A small masked image model, trained from scratch.
Model: 7.26M parameters, 64-pixel images, arch resmlp, norm layernorm, activation reglu, patch size [8, 8], layers 16, width 192.
Data: 195000 training examples, 24.4 epochs.
Rows from block 10 of a small masked image model, named by matrix and row number. Rows with one number belong to one neuron. Each number is 128 + 32 x the weight over its row's rms, rounded and kept within 0 to 255. All counts start at 0. After the name is the row's rms in percent of the matrix's.
After each neuron's rows are labels from the 100 images, of 14848, where the neuron reaches its largest size: "strongest on" is what is common among them. Only what is clearly more common there than usual is listed. The data: renderings of 100 made-up gadgets, each built of a few solids, in any pose.
# gate: MLP gate (model.blocks.10.mlp.gate.weight, 768x192), inputs 0-95
# fc1: MLP up (model.blocks.10.mlp.fc1.weight, 768x192), inputs 0-95
# fc2: MLP down (model.blocks.10.mlp.fc2.weight, 192x768, transposed), outputs 0-95

gate.436 117 [101 152 109 123 140 181 149  95 132 139 215 141 116 113 119 149 116 147 121 111 182 105 174 146 114  63 130 112 132 157 106  95 138 106  99 135 149 120  67  91  84 170 163 104 115 130 110  99 142 155 136  80 169 106 117 112 134  95 125 158 102 109 149 113 119 139 138 121 138 121 144 137 129 139 175 119 171  94  83 104 103 127 165 102 156 124 136 108 194 169 102 145  95 141 103 102]
fc1.436 063 [ 87 131 136  46 139 160  76 141 116 109 189 141  75 130  74 125 142 127 130 105 158 135 128  84 111  68 145 145  90 158 123 101 159 148  73 109  79 189  99 180 108 181  95  79 101  96 188 132 137 122 160  91 168 180  98 118 120  55 127 106 119 133 109 110 125 162 127 120 145 140 130  89  93 136 115  91 160  87 128  78 126 212 184 121 132 135 160 144 103  39 110 104 162 141  97 127]
fc2.436 074 [101 101 111 130 122 150 138 136 105 106 133 127  86 134 128 112 171 131 122 137 171 134 119 144 133 179 135  99 127 178 107 158 187 112  84 167 144 152 117 109 123 112 126 108 113 110 127 163 180  99 115 199 135 136 141 170  71 214  17 162 161 136  99  98 176 132  83 169 144 113  78 140 183 137 131 154 125 153  72 132  82 111 134 136 121 149  85  96 207  98 115 112 113 156 107 135]
strongest on: white

gate.697 111 [149 186 101 122 147 140  95  48 142 132 102 155 132 126 141 149 136 102  53 133  70  99 100 103 142 103 152 132 119  66  84 126 122 152 146 115 162 148  96 100 107 167 104  74  95 129 126 127 195 120  86  97 142 122  88  65 118 133 132 116 134 134 166  86 117  79  76 125 160 124 130 105 118 155 126 152 139  90 125  95  81 160  48 159  88 111 165 114 159 111  90 172 115 124 115 147]
fc1.697 076 [ 98 110 135 179 186 145 153 166 176 125 163  97 109 140 124 133 125 145 199 118 172 143 160 105 106 152 100  89 162 148 197  95  87  96 113 161 146  96 138  98 140  72 140 145  91 178 106 116 104  93 150 148  84 166 123 162 123 140  92  70 120 126  71 150 135 226 169 159  78  96 152 157 133 148 106 140 143 139 119 173 149 117 107 106 137 126 152 150 122 106 120  91 107 106 137 174]
fc2.697 080 [ 95 100 167  57 114 159 116 182  70 121 145 142 150 124  92 102 121 153  92  87 123 104 129 100 122 116 113 148 153 143  80  69 182 139 155  49 113 100 114 186 111  82 146 122 123 175 160 152  70 117 110 116 131 116 141 132 127 125 142  94  94  80 154 173 165 161 129 103 114 122 110 141 143 112 108 129  83 172  79 142 114 136 141 204 162 156 153 165  99 106  49 109  57 124 133 179]
strongest on: black

gate.387 098 [201 138 156 149 108 130 122 122 144 150  89 153  92  86  94 126 108 178  94 158 105 109 170 164  70 103 109 173 134 136 176 163  79 168 141  63 140 121 126 129 104  97 176 137 132  91 167 235  99 180  99 150 165 149  94 100 118 123 126  89  81 167  65  98 128 152 107 118  65 165 125 121 138 145 131  96 142  96 109 135 175 167 148 100 131 119 140 141 135  69  92 153 184  59 103 130]
fc1.387 081 [177 123 120 130 101 158 166 158 141  91  46 122 151 114 125 122 123  86 129 255 130 147 113 108 117 117  70 169 127 163 133 105 154 176 145 102 111 136 119 146 175 159 146 127 119  99  99  74 187 124 111  90 119 109 124 162 108 126 117 120 165 137 157 149 136 183 129  73 154 198 100 134 118 136 139 126 107 110 117  84 133 192  98 111 132 113 132 103 154 128 153  76 147 161  97 158]
fc2.387 097 [115 136 141  99 163  80 101 140 110 130 136  75 113 101  99 133 139 138 108 120  65 163 112 119 181 137 161 191 130 147 127  87 107  56  54 122 126 125 152 130  85  94 152 119 132 143 218 178 117 146 125 151 138 164 170 102 152  92 105  98 112 175 116  98  99 133 104 156  75 120 109 151  65 148 180  77 153 135 146 135 156 132 152 232 101 112 168  92 137 203 128 144 151 152 156 166]
strongest on: red

gate.339 113 [188 134  95 112  97 144 143 158 153 145 144  63 151 139  72 145 133 102 105 124  79 131 143 148 172  81 129 103 174  82 146 140 188 212  99 151 133 169 106  63 135 206 142 116  84 138 127 143 180 122 121  58 144 219 163 141 138  90 151 109 152 174 163 174 105 120 109 141 112 135 155 134 149 139  89 176 152 151 180 141  98 120 138 121  71 150 161 123 132 157 117 166  66 122  82 146]
fc1.339 082 [119 124 119  62 127 126 165  63  94 117 165 134 152 157  40 146 132 152  33 113  92 120 124 118 109 144 131 137 110 103 106  95 150 177  71  84 150  53 128 143 159 128 129 126 140 110  84 144 154  88 126  97 142 124 102 135 152 110 107  95 134 164  66 123 143  89  99 107 115 146 115 118 143 101 104 139 121 150  61  90 127 142 138  84 158 131 134 153 163 158  85 108 128 122 173 132]
fc2.339 089 [124 149 131  74 100 139 101 115 178 133 161 111   3 160 107 133 158  81 111 152 142 101 106 100 146 101  98 140 153  86 132 185 163 171 103 174 116 165 103 133 142 169 109 173 123 105 113  98 126  98  67 141 129 174 118 100 136 196 149 146 109 127 126 173 153 138 135 164 157 163 119 110 141 133  99 140 172 141 143 120 109 123  76 143  77 134  95 123  93 125 115 117  95  96 119 102]
strongest on: purple

gate.427 107 [132 105 133 149 145 214 176  61 155 163  97  69 137 133 136 131 146 104  86  76 129 170 150 145 125  93 208  77 152 134 100 131 153 146 134 134 148  75 141 200 165  98 144 121  97  89 139 122 127 164  91  54 141 135 166 125  84  67 147 100  97  82 165 145 134 150 104 143 116 170 117 145 116 102  91  95 152 174  88 117 106  91 120 120  91 146  88 140 186 119 136 122 150  95 155 153]
fc1.427 074 [106 106 138 164 103  53 163 131  99 168  95 106 219  76 140 164 143 104 100 112 132 117 186 163  86 168 160 139 150 174 125 169 145 137 131 107 137 159 138 168 136 116 167 125 136  87  90 135 130  61 109 152 116 148 114 215 113 121 139  60 174 142 120 123 117 120 133 107 158 120 134 134 134 123 100 145 104 114 141 138 152  97 119 127 125 150 119 171  93 100 181  61 143 154 132 103]
fc2.427 077 [131 113 165 125 135  96 165 114  73 142  81 120 111 191 120 147 136 124 130 125 177 137 176  88 156 137 143 148  96 128 166 133  92 170 138  92  83 154 117 187 135 109  90 177 123 123 138 151 145 164 103 113 181 141  89  98  99 105 186  87 143 148 124 144  87 141  63 162 111 126 125  71 120 127 127  36 164  73  74 105 101 166 125 136 107 127 134 106 145 125 166 138 154  95  98 124]
strongest on: blue

gate.698 110 [122  94 120  91 218 121 158 116 193  92 117 189 107 156 117 126 126 130 140  93 105 120 107 127  81  75 117 125  91 162 174 109 208 120 107 115 168 140 119 132 108 106 132 119 137 150 155  66  86 142 160 100  87 138 118 137 121  83 130 140 147 123 127  76 133 137 109 174 161 127 125 164 118 108  88   0 158 130  96 116 113 143  84 152  52 128 114 122 154 162 107 165 149 149 180 170]
fc1.698 105 [116  99  96  52 102 134 134 154 107 155 156 194 127 153 110 126 104 195 120 189 136 121 200 152 129 146 149  92 138  94 174 190 115 124 112 120 127 147 111 151 150 111 176  80 112 138 170 149 158 130 101 115 197 168 129 129 148  78 141 183  93  73 127 115 122  69 122 112  41 148 145  49 149 124 125 122 118 178 139 153 128 108 121 178 123 152 153 158 135 118  70 111 127 108 104 169]
fc2.698 087 [161 133 117 156 111 152 179 106 140  81 128  81 231  75  62 112 154 146 122 140 184 186 109 137 102 171 148 116  79 152 107  96  58  60 138  90 141 142 113 132 106  93 137 146 139 127 112 135 117 112 178 175  90 176 105 159 126 172 127 125 108 139 141 115 162 115 160 161  79  99 115  86 111 138 116 127  96 123 110 153 103 130 132 181 184 117  93 104 147 149 115 100 123 119 146 164]
strongest on: black

gate.446 107 [101 114  29 164 134 156 147 149 117  99 189 135 129  95 107 165 153 165  89 119 152 118 134 111  95 159  81 129 135 167 116 145 131  85 209 115 128 124 109 113 118 144 102 144 141 122 166 112 153  94 101 180 140 105 127 106  60 181 128 138 116 165 146  96 164 142 161 157 114 105 149 154 100  80 124 133 100  86 142 113 178 120 129 206 186 177 130  89 110 144 116 159 170 139  62 103]
fc1.446 140 [105 145 105 161 136  75  96 156 103 196  85 172 140  97 108  95 133 204 205 112 146 133 106 125 189 109 151  80 137 155 121 120 128 132 152 155 103 124 158 125 103 116 139 121 230 174 171 128 151 136 111 103 141 169  96  77 132 111  97 167 113 105 215 104 133 225 150 151 144 128  73 101 126 149 125  92 121 158 101 169  49 161  88 147 123 135 160 120 153  97 123  77  79 145 105 112]
fc2.446 112 [111 110 125 157 166 133 112 131 126 116 133 120 154 105 133 118 134  94 115 174 150 158 107  59 106  88 151  86 132  68 127 161 108 163 135 226 142  83 118 163 110 168 109 103 128  83  78 129 138 162  44  93 104 161 150 122 152  94  83 147 119 161 175 114 103 162 143 188 150 155 165 164 131 113 111  64 122 178 118 150 130 104 127 133 159 139 112 103  88  84 158 129 145 162  93 122]
strongest on: green

gate.250 087 [142  68 134 141 139 112 145  94 165  99  90 194  79 111 117 112 128 121 128 136 106 138 135  78  92 183 127 101  97  92 136 134 138  90 176 102 126 105 113  72 102 110 123 183 153 131  92 115 123  67 113 189 135  45 100 149  81 208 123 114 163 123 125 110 164 177 152 171  83 107 149 147 102  99 116 189 107 144 146 110 107  90 113 199 191 135 113 125 151  70 102  91 154 174  70 148]
fc1.250 113 [ 95 167  50 116 102  78  73  58 191 121 150  78 119 147 158 123 110 103 183 105 133 112 199 138  72 144  97 110 114 132 134 142 114  44 139 171 180 107 116 114  64 150 128 168 106  75 119  82 134 158 122 121 142 155 149 123 107 117 145 147 108 150 136 157 101 144 106 139  99 129  66 139 122  63 127 160 137 132 136 121 131 132 162 117 132  84 130  92 112 149  95 157 131 103 144 180]
fc2.250 108 [130 134 118 154 189  99  75  97 127 104  61 111 134 147  81 124 105 131 119 134  90  84 100 138 107 170 130 141 182  96 123 117 143 104 148  89 111 125 135 154 145  99 114 130 118  91 134  90 154 122 125 126 141 109 148 134  98 117 142 198  89 168 121  76 125 118 156 127 126 132 141 155 143 145 128 173  70 126 155  78 152 148 104 107 149 124 131  95 160 168  91 133 172 186 135 136]
strongest on: blue

gate.732 096 [138 120 140 159 115  74 169 101 162  78 150 115 104  68 176 133 152 125 135  78 126 192 130 135 130 121 154 119 100 119 124 138 141 126 141 138 108 117  99  99 137  95 110 131 101 139 166 144 152 138 178 175 121 126  79 120  89 160 169 123 132 114 102 128 156 159 162 145 117  75 101 171  78  89  72  77  89  99 164 142 140 127  81 128 148 128  90  66 120 128 134 179  67 162 153 149]
fc1.732 116 [158 185 126 106 128  94 132  59 170  76 166  88  98 126 173 137 126 134 159  99 181 146 108 153 115  63 148  53 108 171 126 123 149 156 147 187 120 145 126 136 117 117 118 150 117  90 128 148 108 117 118 139 115 154  97 100 126 150 186 177 145 129 137 126 131 144 165 154 123  91 106 122 128 106  73 115 138 142 168 147 154 147 123  69 118 124  38 136 126  61 103 156 113 164 139 114]
fc2.732 090 [ 99 160 134 171 142 129  73 110 118 128 100 127 125 142 120 139  36 124  99 184 128 139 114 104 140 114 126 167 152  91 129 147 134 119 140 122 116  82 127 121 125 127  99 125  75 175 171 176 166 101 141 125  98 106 121 126 116  86  26  98  76 166 129 157 117 104  84 100 159 153 140 160  65 143 139 162 183 120  83 103 147  89  98 179 177 118 211 103 110 164  91  92  98 108 133 140]
strongest on: blue

gate.420 091 [130 155 164 129  49 118 177 123  94 150  98 143 143 163 143 173 126 208  95 148  88 144 120 148 146 144 122 181 128 139 173  55 159 186  89  99 117 150  83 146 105 136 128 128 165 178  74 171 114 120 130  94 161  89 140 100 158  97 130 137 130  75 147 114 121 103 129 131 167 137 163 133 115 101  81  97 109 106 118  65  96 173 164  41 108 130 144 150  97 159 116 163 149 169 106 137]
fc1.420 082 [133 119  95  66 163 120 153 145 169 113 157 154 116 120 163  79 112  59 136 133 179 163 124 163 108 112 131 101  99 145 147 172 106  92 128 144 108 116 154 137 152 149 133 160 123  86 141  68  76 120  93 132  79 129  95 143 160 170 124 129 127 135  68  97 131 145 115 139  95 165  88 140 150 186 165 146 160 127 180 183 156 136 152 195 173  93  90 119 177 112 145  95 125  90 153 104]
fc2.420 068 [107  40 105 121 163 121  97 106  95 180 160 119 185  85 118  85 188 128 131  98 141 112 127 154  87  85 156 178 151 143  93 160 144  91 105 167 140  45 114  99  98 127  56 191 128 166 135 118 142 128 142 119 170 171 126 108 115 166 120 145 156 162 136 146 146  76 147  63 109  92 146 136 112 129 163 146 130 125 163 129 104 117 140 162 137 127 108 186 143  71 109 173 133 175 141 108]
strongest on: green

gate.317 088 [ 73 119 113 145 153 121 125 102  98 190  64 117 146 135 144 149 181 148  72  45 105 121  69 136 128 113 144 146 165  90  93 128 177 197 129 203 128 129  81 191 133 144 125 111 129 122 118 123 151 132 117 117 157 154 162 111 131 128 133 159  90  86 131 177 144 134 174 128 198 135 142 118 119 150 109  91 155 135 130  43 130 109  93  85  75 152  70 110 141 161 137 130 142 104 154 187]
fc1.317 099 [115 146 135  97 142  78 107 130 176 158  75 138 155 164 143 139 138 158  93  19 121 118  80 146 155 150  93  69 123 137 142 111 145 158 107 168 152  91 111 169 140 140 157 134 188 120 130 168 173 140 185 134 121  57 123 101 159 155 113  96  82 117 189 136 121 129 170 143 142 111  82 127 109 108 141 137 108  53 106  53 126 126 102 105 132 131 124 128 131 131 133 126 174 144 115 197]
fc2.317 072 [147 191 118 180 106 115 152 121 141 174 129 126  46 120 149 145  80 120 145 144 126 105 145 124 165 127 144  36 146  87 143 126 120 101 172 188 112 181 153 105 157 146 157 116 122 133 134 128 131 161 175  96  78 114 112 144 126  33 121 166 110 107 119 166 163  88 156 138 129 170  98 125 160  66 142 177 109 146 151 100 131 119  90 133 181 124 138 146  88 163 167 159 114 154 122 146]
strongest on: green

gate.677 141 [139 140  95 136  90 136 108 125 146 121 142 104  70 107  62 120 164  95 125 105 142 175 130 120 140  99 127 166 140 147 160 176 141  61 206 105 102 105 116 129 166 135 173 134 103 115 193 124 139 141  65 165 160  91 111  78 105 116 132 156  82 161 115  78 167  89 168  85 112 105 163 131  99 164 101  84  84  60  22 131 144 131 119 105  67 132 100 104 166  83 156 108 124 140 133 139]
fc1.677 133 [ 73 119  81 123 158 159 114 105 141 144 168  81  71  94  87 138 116 137 115  78 142 129 127 165 104 142 122 115 229 140  63 140 149  95 168  61  73 117 161  79 115  81  93  89 126 139 120 123 135 118  80 110 147 149 148 146 120 127  94 125 158 137 156  90  85 143  86 117 151 153 138 188 145 103 161 117 154  99  91  36 114 103 121 179 123 183 133 118 128 142 111 116 136 148 117 155]
fc2.677 122 [123 118  91 121 135 161 145 161 132 162 166 126  58  86 146 129 104 104 172 126  97 140 134  81  88 135 139 108 101 158 116 135 129 142 142  84 175 192 135 115 156 133 151 112 152 114 210 156  84 103  93  97 162 120 147 113 139 133 137 138 140 152  97 126 123 182 155 105 124 130  62 131 124 103 126  95 150 149 130 108  70 124  88  74 142 111 105 133 230  91 125  85 191 143 154 119]
strongest on: blue

gate.395 104 [107 176 137 169  92 137 102 147  92 203 151 116  96 161 140 134 147 177 185  84 119 142 155  86 145  73  81 137 132 121 141 184 146 135  71 136 146 127 186 151 177 101 121 141 118 124 115 205 110 157 152 149 113 113 137 149 149  84 127 110  94  53 161 218 119 194 108 137 202 112 144 156 102  94  87 137 182 110 165 112 140 105 151  92  91 120 107 106 131  91 142 139 125  97  37 154]
fc1.395 093 [115 127 103 146 143 151  94 128 181 118 124 139 126  82 108 133 101  47 123 225 146 111 111 128  90 118 163 103 143 117 107 117  91 135 169 144  92  82 127  92 133 134 162 122  94  85 176 114 189 102  85  89  56 194  98 147 105  80 115 112 172 202 140  98 108 131 104 121 104 180 102 131 169 158 141 127  94 151 161 148 121 118 144 172 120 114 142 109 146 162 126 131  89 169 218  99]
fc2.395 078 [125  92 149  58 140 158 112  87  80 131 103 121 207 172 157 123 174 150 126  40 134 128 129 140  87 169 145 158  99 188 123  97  69  43  96 102 163  79 132 145 120  86  95 191 216 116 123 199 135 106 110  91 196  77 100 113  96 151  93  94  94 128 172  82 134 116 145 105 133 115 100 160 103 122 189 157 151 104  97 100 127 179 142 174 135 101  87 175 108 134 131 160 196 147 118 169]
strongest on: green; black

gate.323 095 [129 122 100 144  85 152  72 117 145 120  60 144 110 124 153 120 185 192 137  88  58 131 119 121  76 103 110  93  63 108  57 154  96 142 147 168 167 110 128 141 147 114 117 114 106 159 116 153 152 170  81 171  95  94 183 145  83 142  88 119  92  98 140 129 130 139 163 106 115 135 165  94  69 145 124  92 106  93 159 100 174 170  76 133 116 131 184 116  87 171 109 153 146 137 102 102]
fc1.323 092 [190  94 112 155 137 135 106  96 145 157 193 112 139 101 134 104 105 224 233  32 112 103 186 155 127  66  72 113 123 136  85 150  95 128 156 100 131 152 141  89 128 117 122 133 112  96 133 176  65 157 150 151 145 148  96 103  93 140 123 136  65 123  48 132 113 135 161 187 160 145 149 104 148  89 128 137 124 133 144 175 129 106 139 105 138 111 157 146 126  92 136 168 152 163 152 123]
fc2.323 101 [117 150  93 129 120  94 133 100  96 120 210 103  91 183 130 120 154  50 123 139 131  75 101 137 105 110 160 175 107 113  88 125 181  97  83 146 136 104 108 161  92 120 130  97  58 136 139 131 136 183 112  90 100 129 168 176 117 175 107 140 150 125 124 131  91 117 181 122  90  84 126 119 156 185 127 127  96 157 149 140 148  55 139 129 143 155  97 144 115 192 163 126 112 136 162 181]
strongest on: red

gate.368 141 [135 123 133 128 112 128 113 141 157  85 131  95 122 129 150 122 127 100 110 145 131 118  99 151 117 169 139 125 107 130 120 169 167 170 153 158 108 192 126 131 117 173 133  99 113 131  83 119 207  61 101  53  95 186  96 131 161  82  88 139 117 136 132 164 103  96 166 180 119 113 100 115 144 124 113 178 132 125 198 116 110 150  78 100  92 116 138 135 141 113 138 114  78 206 150  49]
fc1.368 091 [113 181 165 209 173 128 143 185 100 183 135 112 110 124 136 172 137 144 113 104 128 123 136 155 124 132 162 222 107 121 173 146  72 163 146 116 103 125 148 167 186 147 119 163  91  82 139 185 163 136 154 106 114 102 126 122 139  81 109  84 124 151 147 145 116 171 101 119 129 123  67 102 142  91 134 166 142 105  77 100 135 185 137  69 136 112 138 128 149 134 106 143 116  45 153 127]
fc2.368 093 [142 106  83 132 107 145 136 145 145  92 166 106 110 115 152 129 138  86 157 157 158  90 110 124 116 126 132 134 169  75 113 111 178 180 127 181 105 196  93 112  82 156 122 127 124 104  97  49 136  58  99 134 117 165 114 137 128 189 135 171 152 132 124 177 121 106 112 199 199 172 155 126 175 146 173 139 154 127 132 110 114 157  95 136 103 111 115 173  93  62 166  59 113 139 115  97]
strongest on: green

gate.33 101 [123 130 169 139 123 108 115 124  73 124  91 108 140 116 160 115 164 148 129 143  75 103  85 193  88 124 181  63 126 119 160  88 109 152 159 177 150 118 112 152 148  99 178  81 144 169  90 136 163 144 134 156 110 135 167 162 108 108  87 122 101  87 147 132 140 105 119 131 143 147 189 131  90 134  67 136 132 165 138 100 141 139  87 102 130 131 113 131  89 199  94  94 132 155 124 175]
fc1.33 097 [107 179 135 210 121 101 110 150 130 154 104 123 101 149 156 136 142 125  76 129 133 165  81  94 137 108 112 203 173 135  64 154 127 175 111 112 130 189 133 149  90 114  83 148 147 175 126 183 118 134 188 125 105  78 108 109 156 113 150 109 156 115  69 153 128 176 123 125 181 131  83  94 120 133 160 170 134 127 134  42 139 156 114 120 134 137 123 121 129  81 165 121 114  45  68  83]
fc2.33 081 [ 86  93 147 163  95 112 132 107 157 148 151 180 114  83 113 174 140 125 128 129 115 147 190 127 149 121  75 105 156 100 155 148 103  85 123  91 129 150 153 107 155 143 158 143 107 111 200 131 141 135 136 153  72 127 119 135  97  81 202 232 120  98 136 121 148  97  93  50  93 127 120 104 170 101 160 156 138 160 203 146 119 125 102 106 140 138 128 160 139 145 122 152 150 105 112 105]
strongest on: purple

gate.312 089 [147 169 110 101  96 113 104 157 105 109 116 156 146 154 192 142 201 129 100 139 101 122 115 144  91  76 125 166 132  98  94 131 113 210 147 147 106  97 112 140 121 124  78 107 123  97 154  36 165 150 164 168 117 174 145 104 100 149 147  91 162 158 123 130 145  52 190 141  72 118  98  94  75  84 148 121 134 132 114 106 169 122  74 110 106 129 112  99  99 182 163 113 145 109 154  85]
fc1.312 100 [110  79 115 128 173 119 108 119 200 137 156 148 130 163 165 153 146 187 127  70 135  76 211  81 118 199  28 145 164 161 130 165 169 138 132  98 104 174 131 140 110  74 124 164 104 117 130 158  96 112  92 142 117  95  73 123 162 124 129 185 117 145  41 133 151 133 160 151 140  71 116 131 120  46 100 160 141  87 162  90 163 137  82 134 139 114 130 140 135  59 130 141 129 117  96  73]
fc2.312 073 [101 133 110 158 135  96 105 146 142 121 110 100 125 168 110  78 148 171 101 125 131 163  78 154 186 144 135 171  86 111  84 110  12  41 103 117 131 135 106 144 115  92 111  82  83 126 130 108 140 178 191 148 136 197 173 157 122 152 132 156 178 118 146 128 122  75  86 170 102 140 129  97 115 129 146 167 147 115  91 152 102 126 108 114 117 162 146  85 192 177 134 146  50  97 193 126]
strongest on: red

gate.508 130 [103 159 127 159  66 121 134 147 105 149 124  95 192 167 110 148 147 178 127 115 107  92  82 146 102 164 142 175 151 151 178 158 218 223 160 151 100 131 120 118 110 130 114 111 162 177 139 221  67 126 181 146 120 159  92 104 146  86 129 145  64  93  95 155 143 144 175 148 162  82 124  92 102 108  97 129  98  88 109 106 142  92  78  69  83 163 147 153 100 123 161 126 102 139  53  97]
fc1.508 103 [ 96 148 138  82  97 123 173 171 149 128  88  71 177 160  95 160 127 164 124  77 137 115 100 133 142 133 142 109 139 133 102 125 174 194 120 158 103 137 114 106 125 127 160 144 163 165 104 174 129 110 135 127 164 121 128 111  78  80  91 154 114  67  89 179 110 178 129 125 122  84 115 142 132  80 107 119  51 130 175  99 147 146 107  70 154 135 122 113 122  95 190 160  88 125  75 103]
fc2.508 106 [142 182 157 103  77 117 131 110 124 126 186 141  70 133 119 135  91 121 159 116 130 121 137 100 150 126  85  84 146 157 139  61  79 105 141  81 120 150 161 181 132  90 114  78 131 119 158 165 141  89 111 114  59  88 111 130 152  77 193 126 109  83 138 119 158 151 131 146 115 145 115 113 169 144 123 159 180 167 161 134 151  50 130 151  71 136 137  78 132 198  85 122 119  78 115 166]
strongest on: green

gate.390 127 [118 167 126  74 165 131 141 141 147 126  75  87 187 133  85 132 156  76 106 109 146 138  52 150 105  83 175 124 120  99 104 139 115 139 118 160 101  77 155 196 114 182 150  79  95 113 135 116 210 171 205  93 148 126 187 141 118  68 123 117 124 137 174 178 118  85 158 144 126 124  98 115 123 131 158  47 130  99 118  99 123 146 100 120  81 173 103 143 154 172  81 127 133 161 141 156]
fc1.390 101 [105 140 129 138 188 133 123 123 148 140  62 102 138 149 140 136 164  85 133 115 109 120 106 145  96 127 168 131 114 103  71 150  98 124 144 122  98 113 114 142  75 178 125  79  89 111 170 162 159 167 160 136  91 143 126 158 117  98  87 146 147 121 135 164 119  72 139 151 157 127 133 120 116 165 162  62 115  49  95 140 125 140 105 122  89 154 135 142 168 166 116 152 110 122 197 155]
fc2.390 094 [145 163 153 103 123 120 176 148 140 151  87 163  50 131 196 136  29 183 125 123  98  85 133 151 138 109 151 122 125  98 158 100 150 216 135  65 125 159 142 133 160 116 146 140  74 167  84 158  88 138 123  94 147  53 119 150 129  97 113 139 130  89 139 119 177 126  88 131 173 156 173 163 202  99 165 121 163 138  65 121 139 159 151 120 188 137 132 126  60 190 106 109 133 129  94 150]
strongest on: purple

gate.487 108 [136  65 136 117  95 135 164 214 146  84  89 175 206 153 173  98 112 119 125 243 155 121 162  83 168  93 131 133 139 159 199 152 165 109  89 139 113 149 151  83 115 115 125  62  78 148 127  81 112  98 125 122 174 141 148 150 138  92 147 147  96 105 170  59 118 101 110 132 118 184  87 157 109 137 159 103 105 164 115 108 136 101 115 136  96 131 164  97  94 142 122 153 142 132 100 114]
fc1.487 058 [132 150  80  97 105 181  90 118 153 170 186  30 156 101 134 130 130  99 142 124 153 128 158  53 179 118 108  95 188 156  78 131 154  28 173 109 141 126 137 180 125 107 135 137 189 116 163  89 165 111  93 116 154 160  89 151 116 177 105 127 160 171 116 124 122 187 120 115 168 139 123 121 143 101  86 166 197 131 114 163 126  84  65 152 139 156  68 119 161  97 142 106 115 148 108  75]
fc2.487 069 [125 139 161 164 174 132 120  64 128 161  75 139 160 139 165 127 144 164 130 145 146 173 134 147 180 156 182 131 138 142 123 130 146 158 196 146 125  72 140 175 109  75  65  77  32 160 194 148 113 176 142  57 107 161  97 145 117 123 112  98 129 106 118  65 133  76 105  55 150 124 155 152  79 113 127 123 162 168 111 116 166 153  98 148 118 150 165 157 130 152 131 143 153 148 143 205]
strongest on: blue

gate.686 134 [117 132 106 114  77 119 122 136  67 127 134 123 154 101 108 169 184 116 143 152 136 121 121 174 119  78 160  97 114  99 109 143 144 146 155 159 121 124 126 110 141  95 102  67  98 139  94 134 132 186 123 152 100 190 127 151 102 115  89 153 145 130 136 171 116 104 120 150 138 101 126 168  67 135 152  80 148  71 144 132 196  94  75  63  93 148 175  95 134 162 108 115  62 128 145 154]
fc1.686 125 [158 137 114 142 134 151 148  34 171  81 178  73 123 119 136 127 128 142 147  10 183  90 154 168 128 156 135 113 104 152  46 135 154  96 156 133 134 112 153 158 144 176 160 109 133  59 116  81 145 112 162 125 113 134 147 130 120 128 120 170  54 155 130 176 134 104 159 148  71 110 141  89 149  91 100  86 114 128 135 123 118 105 159 108 157 149  71 154 152 100 110 104 136 151 150 142]
fc2.686 106 [123 175 115 116 187 116 119 110 121 141 127 107 156 165 171 111 115 166 129 120 160  72 111 125 102 124 184 182  89 103 124 118 124 194 116  88  96 194 113 143 146  86  72  58  54 155 139 127  61  77 156  82 165 161 131 156 134 172  73  93 108 110 120 134 144 109 160 165 160 167 151 156 152 149 160 142 122 114 148 108 158  89 112 155 186 134 165  74  54 170 155 153  98 177 163 194]
strongest on: blue

gate.304 090 [ 79  59 118 146 116 105 140 127 129 170 126 123 139  97 146 109 191  83 204 126 169  63 171  73 151  74 139 155 124 132  92 148 159  67  72 146 122 191 104 136 107  91 120 129 139 101 143 150 124  98 116 139 146 175 161 184 104 134 131 164 137 165 162 124 130 162 112 142 128 110  96 156  80 127 162  85 146  93 204 136 167 107 127 152 119 109  80 151 119  96 178 130 101  56 115 147]
fc1.304 078 [128 103 120 115 134 121 132 169 134 125  83 156 114  97 121 100 118  94 190 141 167  96 207 128 102 119 156 125  68 155 168  71  87 140 115 106 104  72 164 151 109  84 137 130 111 123 150 160  82 119 162 126 159 163 113 131  66 127 147 115 137 158 156  82 143 156 143 141  93   0 106 166 125 106 160  69 131 129  91 140 122  82 128 127 119 119 157 137 133 186 107 107 148  96 168 135]
fc2.304 104 [189 127 126 153  94 132 112 100 129 116 156  77 205 107 190  87 124 120 174 124 136 121  77 178 112 109 130 164 101 144  55 134 104 118 156 169 130  83 107 180  91 134 119  86 177 164  98 144 125 168 126  31 151 136 128 178 107 110 110  96 151  84 135 152 101  88 135 151 162 119 106 142 136 161 199 158  77 123 101 111 121  92 148 159 182 160  94 137  96 125 150 132 117 221 139 204]
strongest on: black